{"model": "class-conditioned spectrogram diffusion model", "dataset": "phrases spoken by 400 fixed synthetic voices", "train_examples": 39062, "n_mels": 64, "hop_length": 160, "input": "log_mel", "spec_augment": false, "win_length": 512, "conditioning": "class", "arch": "uvit", "objective": "v", "cond_dim": 192, "targets": ["speaker"], "num_classes": 400, "cond_dropout": 0.1, "norm": "layernorm", "norm_position": "pre", "activation": "quick_gelu", "mlp_ratio": 4, "head_dim": 16, "fused_qkv": false, "qk_norm": true, "parallel_block": true, "inner_norm": false, "moe": "expert_choice", "kv_group_size": 2, "num_experts": 8, "moe_every": 2, "expert_mlp_ratio": 0.5, "experts_per_token": 2, "shared_expert": false, "patch_size": [16, 4], "layers": 14, "width": 192, "positions": "learned", "residual_init": "none", "optimizer": "adamw", "lr": 0.0013, "beta1": 0.8, "beta2": 0.999, "eps": 1e-08, "grad_clip": 5.0, "steps": 6700, "batch_size": 256, "epochs": 43.9, "lr_schedule": "linear", "final_lr_fraction": 0.1, "warmup_steps": 1340, "weight_decay": 0.0}
Rows from block 11 of a small class-conditioned spectrogram diffusion model, named by matrix and row number. Rows with one number within an expert belong to one neuron, the router's apart. Each number is 200 + 40 x the weight over its row's rms, rounded and kept within 0 to 999. All counts start at 0.
After each expert's rows are labels from the 100 clips, of 14848 (inputs lightly noised), where the router gives the expert most weight on average: "responds to" is what is common among them. Only what is clearly more common there than usual is listed. The data: phrases spoken by 400 fixed synthetic voices. In brackets: how many of the 100, against the usual share in percent.
# router: router (model.blocks.11.mlp.router.weight, 8x192), inputs 96-143
# up: expert up (model.blocks.11.mlp.up, 8x96x192), inputs 96-143
# down: expert down (model.blocks.11.mlp.down, 8x192x96, transposed), outputs 96-143

# expert 3
router.3,158,172,127,255,260,206,165,162,190,200,198,215,177,242,230,200,234,225,183,138,213,219,221,226,145,178,276,215,188,183,131,168,201,227,233,201,246,204,181,169,177,220,231,219,156,223,183,292
up.0,235,160,176,133,228,156,183,191,238,207,235,216,173,211,181,258,302,288,251,221,173,207,166,277,185,218,208,173,208,122,188,170,153,272,176,115,198,183,196,127,227,210,200,231,179,178,200,131
down.0,208,165,210,184,205,131,173,209,204,260,184,204,222,229,207,165,12,223,164,258,219,157,202,181,221,215,232,147,255,250,187,183,202,134,218,181,173,201,143,292,211,232,166,210,150,271,206,229
up.1,231,231,188,188,204,189,181,210,184,199,181,209,243,121,188,200,274,214,212,204,124,229,161,186,203,275,250,139,211,183,226,155,304,236,226,223,223,251,160,202,162,207,189,193,282,234,273,172
down.1,164,229,200,166,174,226,143,161,170,178,133,240,187,192,255,217,232,218,140,217,181,156,196,135,201,201,200,193,266,202,113,108,178,156,189,230,123,213,153,224,242,120,239,183,253,318,224,223
up.2,202,253,118,226,223,212,143,205,200,128,183,178,172,198,170,195,222,169,165,214,213,178,235,203,243,114,192,237,207,141,218,193,134,227,219,191,204,98,141,168,160,194,221,288,217,204,215,198
down.2,184,207,193,162,210,181,198,196,211,215,183,234,265,198,122,154,77,207,195,182,200,192,189,172,222,242,179,234,172,238,213,187,245,239,223,225,173,200,218,206,162,210,226,218,232,191,173,167
up.3,250,144,183,211,141,198,251,197,192,181,194,152,182,128,238,200,168,179,205,159,282,223,228,182,186,184,180,207,163,257,273,246,233,271,184,246,217,256,195,194,209,114,207,135,247,260,203,238
down.3,157,179,239,123,217,194,240,182,184,156,143,142,222,191,238,213,184,148,183,214,249,205,204,186,205,162,176,230,236,252,241,205,134,212,220,210,269,226,185,221,164,251,192,212,200,244,211,167
up.4,256,240,165,207,220,135,216,227,200,218,156,183,207,192,182,233,146,232,163,223,192,203,195,183,177,156,191,207,241,178,232,221,249,248,186,258,185,186,229,287,194,207,152,248,171,255,233,132
down.4,161,139,197,231,229,249,235,253,258,198,187,191,186,208,191,220,256,150,281,248,281,179,241,164,167,201,156,196,144,264,171,221,260,238,193,257,217,205,186,155,179,184,151,146,189,251,295,246
up.5,159,248,201,183,237,161,204,208,239,214,143,264,184,176,228,216,255,202,236,129,299,195,201,244,193,297,213,185,217,164,194,184,170,253,210,170,223,163,163,158,127,170,203,258,207,205,272,244
down.5,193,239,229,208,169,158,159,215,280,219,195,182,183,179,197,223,220,164,158,196,219,173,233,160,225,250,158,244,151,213,169,222,227,192,199,220,141,180,253,186,200,255,243,264,202,164,248,169
up.6,211,175,147,178,208,257,246,186,216,175,220,199,205,200,198,122,253,153,252,115,236,161,269,210,269,105,206,186,165,216,203,191,297,155,203,238,180,162,190,273,174,250,236,173,203,146,136,204
down.6,206,248,188,158,181,197,236,262,187,202,205,224,180,165,223,201,236,168,187,185,202,233,178,243,265,206,227,216,133,200,202,276,210,252,202,217,199,235,236,188,210,207,156,201,258,92,103,252
up.7,215,192,190,195,153,210,215,207,197,144,189,185,194,199,271,231,257,170,179,232,73,257,169,151,134,169,207,137,225,194,190,226,239,169,242,143,269,273,166,250,159,238,199,231,184,143,182,179
down.7,254,222,155,189,149,213,156,196,153,233,195,218,222,161,211,209,239,176,253,132,110,194,203,209,183,197,194,117,253,210,189,218,165,198,244,176,186,247,231,157,194,166,209,180,220,196,253,235
responds to: fast speaker (47 vs 22.8); mains hum (36 vs 12.6)

# expert 6
router.6,146,213,248,258,250,164,242,201,212,201,233,180,190,240,207,249,292,236,256,174,100,176,199,206,278,133,161,165,242,169,139,150,148,166,210,211,187,130,207,123,279,177,218,236,293,160,176,244
up.0,138,193,229,172,149,236,223,201,148,214,87,224,216,167,180,202,196,225,239,163,227,208,178,210,199,191,227,179,152,288,231,165,172,209,212,182,151,259,183,166,164,219,229,204,209,180,238,105
down.0,130,221,222,247,176,183,132,182,186,145,219,244,190,251,206,159,186,161,197,207,224,204,216,191,169,205,197,184,207,183,138,193,220,157,215,151,218,158,169,201,209,233,226,174,133,212,211,230
up.1,282,178,152,215,205,177,169,180,243,279,209,252,195,122,160,180,183,204,143,245,211,225,205,160,185,168,209,195,222,246,279,190,199,228,158,234,219,212,158,194,164,203,193,188,216,257,179,204
down.1,238,238,245,195,255,233,250,215,166,151,179,162,256,270,204,114,238,130,237,203,177,163,196,251,266,250,173,236,194,173,70,219,220,232,216,145,272,164,260,219,226,217,185,210,204,187,213,185
up.2,152,206,221,134,204,205,218,187,148,187,242,168,207,134,233,206,212,179,217,207,178,202,196,192,286,203,218,221,206,199,213,166,249,211,150,270,208,241,175,195,143,250,188,214,198,221,215,179
down.2,194,161,193,240,108,206,252,202,175,212,129,215,189,174,172,157,145,223,206,201,224,163,159,176,214,209,160,166,106,153,251,198,259,196,230,176,176,131,227,189,239,234,146,224,210,131,237,212
up.3,220,206,200,260,184,163,230,182,223,186,142,190,199,218,173,181,201,250,263,206,178,223,211,167,210,228,204,189,233,211,245,226,225,205,238,159,180,200,189,240,176,155,221,246,127,196,246,233
down.3,177,187,191,200,235,305,181,205,154,229,172,211,265,209,221,117,187,99,229,186,182,222,228,254,208,169,170,141,209,143,178,196,213,217,135,227,231,252,185,222,173,200,238,171,206,171,197,194
up.4,204,181,193,89,238,166,215,225,235,186,192,200,155,153,202,236,211,230,108,134,230,189,194,218,252,191,187,185,219,225,157,184,223,293,149,204,201,166,166,208,202,202,175,165,281,232,227,156
down.4,210,167,211,156,208,226,221,214,206,195,189,188,166,150,274,198,254,134,209,249,128,193,219,220,252,244,208,127,205,152,222,230,146,140,238,186,177,214,265,194,246,265,159,87,230,213,221,211
up.5,205,210,209,187,184,146,192,239,129,179,175,161,202,110,196,193,238,297,213,163,180,212,206,177,244,148,209,218,160,259,208,150,197,226,231,132,205,209,125,207,153,144,155,156,257,196,171,222
down.5,257,206,120,264,206,228,203,211,177,178,205,208,209,212,199,276,156,253,183,161,222,204,300,205,240,214,255,238,243,144,165,155,245,197,115,230,224,194,181,193,149,232,246,184,145,179,259,240
up.6,231,167,183,159,254,203,173,202,143,207,180,250,179,171,145,210,203,168,205,110,186,162,173,160,136,253,205,277,189,235,211,256,228,199,204,237,197,171,185,202,180,236,204,168,204,219,217,202
down.6,189,149,257,228,151,188,167,169,202,145,186,213,235,189,206,224,242,200,257,216,148,255,244,74,210,195,193,224,282,250,182,174,188,170,198,197,212,187,207,259,187,204,229,202,130,193,210,210
up.7,184,260,187,146,300,165,301,267,148,202,141,182,204,171,223,204,238,220,275,199,247,297,225,139,184,246,288,163,205,240,158,193,127,174,198,157,189,184,200,216,166,196,184,214,232,147,129,192
down.7,104,211,177,213,219,260,146,129,268,166,190,243,183,179,160,218,157,221,209,143,201,176,204,221,219,187,243,207,150,230,205,215,112,187,159,270,190,170,281,247,192,169,181,237,184,138,151,222
responds to: slow speaker (66 vs 21); child-like voice (58 vs 22.2); mains hum (32 vs 12.6)

# expert 0
router.0,220,269,270,195,183,264,205,189,203,186,198,232,232,222,185,181,171,203,215,111,191,243,221,217,263,165,179,230,165,172,188,117,244,153,187,219,200,174,210,166,230,153,165,208,150,140,193,208
up.0,257,204,202,200,199,285,126,131,214,132,191,227,215,193,135,189,224,199,233,190,219,189,191,163,243,303,208,254,212,278,166,187,191,211,180,150,227,165,115,211,177,174,223,266,146,234,292,249
down.0,252,267,150,217,290,189,215,208,169,176,151,173,169,186,227,177,156,168,150,157,185,177,132,279,207,275,166,157,230,178,214,274,208,311,194,180,152,153,199,200,255,170,216,187,176,192,193,203
up.1,272,176,176,241,242,231,201,197,190,265,141,137,189,193,206,193,229,142,232,189,226,169,220,239,168,184,231,191,180,246,243,190,263,254,221,190,167,261,209,245,188,145,200,234,156,233,202,246
down.1,184,250,241,132,226,160,217,234,180,159,253,208,249,159,216,185,125,224,152,247,204,147,159,213,295,175,198,215,208,218,155,148,200,163,221,223,132,168,253,229,212,257,243,240,232,253,164,187
up.2,232,238,178,188,96,185,199,151,131,174,205,211,245,128,211,211,214,238,251,201,210,158,218,215,186,177,177,120,218,213,297,252,194,256,142,253,233,232,202,185,184,210,133,147,220,134,209,279
down.2,180,248,142,195,243,170,214,143,230,180,248,192,154,299,230,204,140,140,233,182,302,187,130,154,194,238,181,293,163,227,172,231,241,188,169,203,274,265,177,117,241,182,273,164,183,151,317,197
up.3,137,248,167,201,206,219,240,238,70,271,203,188,232,178,206,207,233,263,257,282,220,198,180,241,133,149,201,140,231,279,210,199,140,140,172,185,241,211,171,229,110,225,229,183,175,142,230,224
down.3,294,156,93,211,179,121,170,170,174,138,204,166,199,154,157,224,154,160,190,264,194,204,238,116,180,192,187,297,194,178,237,268,161,223,203,170,316,218,293,219,215,314,199,203,177,201,144,271
up.4,244,134,199,150,245,179,139,281,184,245,169,238,240,183,180,170,228,192,176,207,153,192,253,161,179,116,169,209,250,212,228,168,270,201,188,258,244,231,152,149,193,161,160,220,167,132,260,201
down.4,219,155,192,187,210,212,182,224,130,216,159,176,222,208,228,175,238,246,178,173,186,193,184,199,222,193,161,164,209,103,206,162,196,130,195,187,134,184,245,203,168,185,212,204,266,172,225,196
up.5,200,110,220,283,226,219,207,157,214,274,174,136,200,155,158,185,236,239,130,255,191,171,162,252,184,265,171,194,214,198,224,172,146,180,178,189,163,174,213,179,178,206,150,210,223,240,188,145
down.5,164,174,241,209,240,200,275,181,197,190,142,202,209,249,214,198,144,251,210,190,158,218,205,185,237,276,248,192,237,289,167,225,205,142,221,258,227,301,223,204,166,280,162,128,192,145,185,206
up.6,252,130,230,152,228,195,195,129,232,251,206,147,140,173,251,219,177,190,149,286,223,234,161,166,163,197,175,216,226,172,180,176,158,169,202,227,209,214,127,173,202,162,308,248,299,220,237,153
down.6,105,277,217,199,223,190,209,206,196,217,132,238,209,222,157,178,203,258,204,193,193,153,188,282,223,187,236,230,197,203,196,254,237,229,134,225,201,163,246,286,212,216,149,179,158,194,115,147
up.7,152,157,210,248,208,236,200,199,158,214,207,179,108,180,204,194,242,157,193,177,218,216,256,209,174,155,279,224,179,212,195,143,165,206,176,213,183,208,209,214,191,250,227,160,198,162,195,253
down.7,172,172,252,266,135,124,168,254,213,222,200,187,259,152,179,226,268,177,203,211,248,236,187,132,177,177,250,195,248,173,247,140,201,218,258,209,142,196,157,274,239,182,172,262,202,287,193,197
responds to: fast speaker (51 vs 22.8); white noise (39 vs 12.2); pink noise (39 vs 12.5)

# expert 7
router.7,188,180,205,266,190,94,190,200,145,222,184,232,173,223,194,136,163,185,204,254,192,278,186,214,177,195,204,192,245,109,146,143,165,153,215,225,183,204,223,289,183,249,212,199,225,232,220,130
up.0,158,237,191,176,306,176,221,202,220,242,209,227,185,135,165,144,114,173,200,274,204,178,143,169,193,197,266,137,193,210,257,237,230,236,223,235,186,152,162,176,227,129,194,271,201,162,262,158
down.0,240,210,255,248,137,226,180,214,177,211,198,187,253,269,176,222,211,198,212,147,258,225,237,235,225,178,155,260,241,213,197,171,197,201,174,149,237,202,190,211,158,222,247,139,217,243,202,200
up.1,242,165,140,222,203,230,240,241,248,182,221,224,175,244,172,209,292,148,253,167,209,189,209,146,153,233,208,171,255,142,222,132,242,172,173,252,219,219,221,208,193,167,197,174,233,217,187,147
down.1,224,234,215,122,162,213,205,214,244,242,181,236,272,234,178,245,203,241,183,242,138,189,204,220,218,134,178,233,137,233,267,220,182,194,244,231,159,188,143,133,241,259,204,191,198,84,214,164
up.2,188,171,218,226,266,216,166,233,209,203,234,165,155,223,182,238,281,132,236,172,164,227,177,164,256,208,195,200,223,229,181,213,178,119,210,161,186,125,151,155,208,189,242,224,222,165,204,173
down.2,173,222,217,200,190,276,214,206,215,196,194,206,288,164,261,157,165,188,180,130,168,152,256,218,202,203,230,174,256,216,228,157,237,190,76,169,184,197,231,252,201,207,198,193,234,193,133,254
up.3,195,157,154,221,192,153,219,227,200,163,185,207,240,99,102,186,267,183,202,160,231,254,213,185,221,180,230,134,204,206,197,189,181,193,189,177,203,168,216,242,177,264,248,163,148,218,231,202
down.3,178,235,267,161,286,235,209,192,156,160,200,170,224,225,235,133,175,210,215,208,185,136,183,214,197,290,197,255,224,211,158,198,216,156,207,119,192,178,277,230,237,190,132,244,218,271,201,129
up.4,221,171,171,198,127,162,206,168,226,210,153,180,235,106,169,197,280,159,188,206,217,260,185,176,208,214,293,177,221,205,222,218,223,203,217,216,179,252,229,262,180,215,181,183,135,223,173,231
down.4,170,201,237,184,213,235,204,236,176,163,255,159,188,242,209,202,181,192,246,197,183,158,189,265,271,272,198,194,237,228,154,266,239,156,144,106,220,132,277,211,166,210,190,229,187,219,235,208
up.5,250,264,210,223,116,171,215,173,215,273,165,192,271,105,182,238,204,160,219,219,178,208,214,167,171,204,261,172,204,219,196,174,275,139,221,182,188,252,208,238,210,284,161,181,184,245,170,218
down.5,178,185,197,168,257,232,252,258,212,182,229,149,131,226,193,159,182,209,251,232,252,213,195,189,174,252,155,187,207,223,248,276,245,242,184,159,184,201,197,191,181,121,219,205,203,222,269,185
up.6,164,222,78,167,189,183,219,228,204,242,163,161,245,159,147,224,214,167,190,206,145,220,196,327,176,194,231,177,180,192,232,240,233,253,213,161,210,212,264,219,191,241,110,233,181,240,203,186
down.6,252,139,167,169,188,173,235,197,260,199,182,187,205,209,192,217,184,151,317,235,259,243,180,162,150,171,146,169,161,240,267,233,231,241,217,225,174,205,140,252,128,120,206,200,142,129,273,219
up.7,205,189,211,166,283,194,190,193,157,168,145,209,234,186,207,185,143,219,171,115,171,180,205,103,207,163,265,207,213,181,249,262,231,187,179,151,180,248,202,171,220,128,170,205,153,234,134,191
down.7,134,240,203,196,166,259,222,177,238,207,170,255,196,188,175,187,262,238,216,192,245,112,226,211,240,204,165,201,151,219,169,202,171,236,247,132,204,192,210,136,220,232,231,244,148,173,258,196
responds to: /p/ (74 vs 34.7); /k/ (73 vs 46.4); clipping (48 vs 7.8); /tʃ/ (42 vs 17.9)

# expert 2
router.2,250,141,250,224,235,220,169,204,123,214,180,199,139,163,254,221,206,224,183,125,219,211,134,186,233,179,195,248,142,161,270,187,249,223,206,269,207,220,208,170,142,131,242,202,242,267,132,256
up.0,219,202,156,173,268,185,165,136,200,185,191,177,222,86,223,232,190,175,205,185,221,182,169,240,102,241,235,235,239,176,171,160,181,236,205,183,206,209,240,180,205,249,195,241,188,232,250,181
down.0,227,153,198,219,208,210,205,185,188,221,139,126,138,206,214,207,285,246,278,188,165,177,216,235,200,195,236,255,170,155,186,229,245,208,189,218,208,202,207,156,155,296,202,204,209,225,164,283
up.1,205,221,201,166,202,239,201,205,215,185,172,180,290,135,220,212,233,192,243,233,170,245,176,246,184,247,264,211,206,155,232,196,223,157,217,283,206,163,164,176,175,250,222,178,156,171,205,225
down.1,218,157,218,195,212,194,180,197,157,117,156,226,221,144,174,219,196,245,215,187,190,185,179,217,187,201,202,232,207,130,160,231,193,181,166,271,201,193,233,298,172,189,146,277,210,232,189,204
up.2,210,245,171,223,208,218,236,190,232,201,242,244,201,166,208,210,263,220,286,180,157,194,172,243,227,200,190,142,209,186,119,189,158,182,173,246,283,161,302,208,141,161,181,212,217,178,246,194
down.2,163,175,247,195,174,190,140,224,216,219,191,191,209,206,218,206,160,234,183,259,203,228,192,204,174,250,241,249,142,212,182,214,165,205,187,226,214,202,175,205,216,262,192,155,136,152,274,232
up.3,246,192,138,164,238,215,169,207,178,228,175,201,234,198,116,141,180,187,160,212,173,158,227,185,214,218,187,191,195,182,190,223,187,210,120,170,185,124,211,263,242,203,196,233,126,208,135,197
down.3,194,234,161,183,194,187,147,238,246,201,208,194,229,239,219,192,242,262,136,130,152,196,179,213,227,238,253,168,141,186,194,211,225,217,192,242,102,217,237,221,245,235,182,252,234,146,115,163
up.4,222,297,190,132,245,184,184,276,190,186,207,204,279,229,182,170,199,224,202,210,143,234,163,176,252,319,252,178,185,156,224,258,156,159,146,215,162,163,142,231,111,245,204,253,174,195,217,185
down.4,170,209,227,170,173,145,176,237,202,146,175,214,228,164,206,237,209,223,229,205,85,224,119,191,181,216,216,143,130,141,262,205,211,199,183,245,182,188,210,226,132,240,218,178,231,224,189,262
up.5,203,182,266,246,201,265,235,246,116,204,193,170,223,204,207,219,210,191,131,211,180,216,226,202,236,195,221,184,165,150,232,187,299,215,210,282,229,170,274,238,212,260,269,231,228,214,162,140
down.5,220,215,170,164,171,134,251,155,223,233,189,197,235,154,181,192,171,203,188,218,225,113,137,163,190,96,239,233,239,91,192,200,227,185,181,182,145,133,157,178,164,191,233,148,257,176,196,216
up.6,202,209,214,156,204,194,208,213,198,227,179,219,196,233,173,168,235,190,117,96,121,222,187,196,294,128,220,179,163,217,211,218,197,184,203,300,209,167,200,284,218,202,229,249,215,202,267,146
down.6,102,180,184,188,141,165,105,174,169,180,225,191,199,185,127,229,191,162,199,181,160,170,154,191,146,190,201,205,203,182,242,216,192,243,140,225,197,232,163,187,262,262,184,183,251,180,213,224
up.7,169,225,259,207,158,209,144,167,210,234,238,224,182,207,223,190,168,218,269,245,189,204,185,144,158,236,234,198,214,196,185,163,264,150,179,212,183,247,126,202,220,148,228,169,211,157,261,211
down.7,246,244,206,259,239,244,196,210,224,223,259,253,218,198,156,151,180,246,234,216,179,196,301,269,248,228,199,210,165,138,177,238,198,200,138,179,197,94,203,227,204,228,188,272,217,282,118,201
responds to: quiet level (89 vs 29.5); fast speaker (57 vs 22.8)

# expert 5
router.5,133,186,270,214,243,264,251,146,202,191,187,216,118,231,187,248,229,176,215,194,203,232,244,216,188,178,170,255,304,189,168,131,171,176,144,154,188,212,133,243,186,252,271,176,230,235,130,252
up.0,248,181,212,211,188,219,183,131,178,178,173,248,280,179,191,167,208,242,218,271,151,214,162,232,199,222,305,179,230,178,169,274,223,236,159,156,160,186,206,208,159,239,174,279,174,254,263,186
down.0,137,149,178,217,285,172,179,190,207,213,213,239,234,254,145,277,148,228,185,221,211,201,245,221,236,153,189,201,193,167,125,260,264,202,223,278,172,127,185,216,144,119,165,233,189,223,220,236
up.1,182,118,191,262,195,278,200,167,129,236,204,222,207,203,126,169,163,222,169,141,139,110,233,200,133,173,252,226,191,210,211,192,190,170,230,198,141,147,202,270,241,234,227,227,256,265,207,223
down.1,191,180,178,145,181,143,205,215,149,182,211,192,221,187,232,254,234,180,157,250,216,257,95,203,194,235,133,195,212,182,194,237,237,198,246,181,219,264,245,194,205,145,221,243,236,178,116,138
up.2,258,224,175,182,184,209,221,248,215,136,190,171,171,176,161,168,217,198,243,101,127,171,194,197,122,185,203,206,197,275,207,179,163,261,199,255,181,212,212,194,187,190,153,182,175,222,222,264
down.2,251,214,142,173,249,264,225,215,156,187,171,224,182,203,157,216,213,238,183,169,201,196,243,239,165,236,259,204,247,171,183,230,180,171,201,100,163,190,215,172,208,135,235,236,161,265,220,255
up.3,181,271,262,214,149,155,191,160,229,272,204,201,253,158,177,227,188,233,205,263,284,167,203,230,225,204,190,128,228,219,168,345,267,233,180,156,200,166,246,123,206,217,245,256,232,135,192,228
down.3,214,214,131,200,228,138,163,210,148,295,215,221,176,251,203,207,209,174,234,205,222,172,201,214,138,256,238,202,82,157,188,207,136,144,159,125,135,212,208,231,248,132,156,153,125,184,187,233
up.4,233,154,224,187,235,188,192,202,122,147,187,243,166,142,233,247,155,211,241,203,209,240,240,153,229,208,252,214,201,189,234,231,240,164,194,224,177,199,162,238,190,252,274,166,211,217,284,132
down.4,225,144,228,201,168,151,155,204,234,208,208,137,189,167,224,219,147,189,201,187,170,193,126,191,141,267,171,188,266,299,197,158,166,216,279,190,225,301,220,163,202,237,178,160,191,160,231,184
up.5,198,235,176,200,215,258,248,236,96,260,208,214,232,163,233,226,183,238,165,195,97,140,158,205,203,172,163,231,230,214,170,225,198,198,193,230,258,253,179,215,208,198,244,228,288,256,108,212
down.5,220,186,191,197,244,125,260,204,161,240,150,174,211,149,189,200,150,247,209,204,283,143,229,224,157,194,175,231,167,195,151,216,170,209,270,248,227,204,152,236,141,195,134,215,231,186,78,161
up.6,155,202,256,161,239,236,189,171,269,222,169,169,233,175,190,323,195,163,234,220,304,225,190,196,190,203,187,192,228,196,165,181,248,215,236,321,248,135,231,248,188,198,193,278,129,208,170,179
down.6,234,163,277,179,219,192,209,143,182,178,160,200,176,203,149,174,239,217,150,169,203,165,203,149,150,146,152,227,301,174,271,180,160,258,180,152,244,115,172,234,263,157,244,190,233,194,166,169
up.7,169,231,158,207,242,187,253,140,237,162,242,228,212,122,193,164,166,260,210,220,174,183,186,216,254,165,218,233,177,200,223,284,232,225,175,283,288,167,170,180,165,228,171,267,223,345,166,168
down.7,169,174,135,222,245,166,187,155,183,200,172,182,162,274,240,194,226,244,224,250,187,187,205,237,203,219,221,217,183,164,152,292,184,139,155,244,235,209,152,242,171,201,168,254,195,270,182,183
responds to: reverberation (98 vs 34.8); high voice (89 vs 24.8)

# expert 1
router.1,188,283,181,144,201,156,223,212,170,193,205,218,207,241,220,196,224,204,213,194,211,133,201,259,245,207,135,181,196,212,212,172,225,312,195,181,180,203,237,203,136,258,175,256,206,251,172,213
up.0,259,213,202,175,206,215,159,136,216,239,220,242,227,205,176,206,222,159,197,259,206,173,141,221,174,178,249,270,208,290,231,201,274,212,249,173,268,216,236,165,257,130,158,211,195,206,170,95
down.0,151,186,160,190,236,219,186,185,187,207,206,183,174,188,187,222,259,176,183,179,227,175,161,187,204,215,184,224,225,327,208,201,266,216,208,167,177,194,216,193,166,211,202,232,226,176,145,241
up.1,281,205,250,234,131,116,187,181,218,185,235,219,168,193,222,157,235,130,289,216,147,182,226,185,159,176,213,213,230,187,186,194,158,183,188,54,230,227,164,142,231,236,186,270,247,166,168,183
down.1,191,235,179,243,145,145,211,197,268,292,160,190,180,179,147,189,235,255,212,77,187,179,149,207,212,175,217,212,212,180,192,255,166,193,191,190,195,189,255,172,200,161,176,209,202,217,191,242
up.2,269,186,199,135,232,128,156,226,273,248,211,153,180,203,232,184,187,217,142,167,211,184,236,253,212,200,217,184,120,161,234,150,132,238,197,121,200,185,222,199,251,167,191,176,174,253,215,204
down.2,179,171,252,164,123,201,167,220,230,209,169,186,180,157,247,233,234,204,152,207,169,178,168,190,177,269,156,166,228,218,193,166,190,220,246,179,145,223,274,187,198,193,249,190,284,234,238,202
up.3,177,191,203,158,236,290,137,186,132,221,198,173,234,107,209,192,222,223,198,264,268,216,172,240,218,219,245,252,187,216,159,148,212,181,206,334,265,115,225,198,117,224,212,242,172,249,213,164
down.3,145,201,221,209,119,207,225,221,234,192,222,151,261,184,231,154,169,149,164,209,198,184,189,215,241,166,163,204,187,198,235,193,285,270,240,188,163,177,198,291,185,276,266,253,165,251,233,158
up.4,225,259,157,184,221,147,195,266,186,177,187,213,213,200,196,275,220,211,244,204,168,220,225,203,255,264,276,140,241,193,247,170,188,238,136,209,145,185,242,93,224,202,125,254,164,183,198,161
down.4,211,165,150,236,258,178,126,171,277,230,166,247,195,213,181,192,190,173,198,160,200,215,219,163,189,251,247,213,283,254,155,182,187,260,186,193,110,223,245,145,223,287,190,240,189,213,192,205
up.5,277,257,181,220,172,96,179,264,228,166,224,251,158,230,217,222,219,145,226,204,213,148,190,242,209,252,189,129,223,220,193,169,150,229,151,137,189,162,208,175,208,204,189,277,155,208,249,191
down.5,153,225,171,212,175,150,218,125,285,217,212,270,159,206,174,145,163,166,141,162,194,149,284,239,160,266,234,181,162,142,186,253,184,220,201,211,215,204,168,139,198,153,218,227,229,220,148,204
up.6,230,237,198,199,256,344,150,96,213,244,220,201,182,181,226,228,185,235,286,226,251,217,209,251,203,190,235,256,188,216,120,184,212,233,186,299,186,202,136,261,199,173,135,236,253,193,196,130
down.6,255,220,242,167,204,243,248,194,241,202,188,187,209,170,177,213,186,153,166,198,233,196,188,132,165,185,230,205,282,224,223,212,207,170,196,180,175,212,174,221,138,189,213,251,246,159,166,106
up.7,244,177,203,173,247,267,151,144,249,202,198,192,206,193,230,250,204,170,238,236,185,195,155,158,175,185,215,155,191,157,178,227,265,229,244,268,146,235,172,233,138,242,226,202,297,189,237,209
down.7,180,189,182,209,267,160,205,178,196,278,219,182,253,264,214,145,158,292,158,251,218,172,149,214,213,189,148,221,266,281,187,246,239,237,155,137,186,196,199,182,137,206,198,282,173,220,230,201
responds to: low voice (68 vs 24)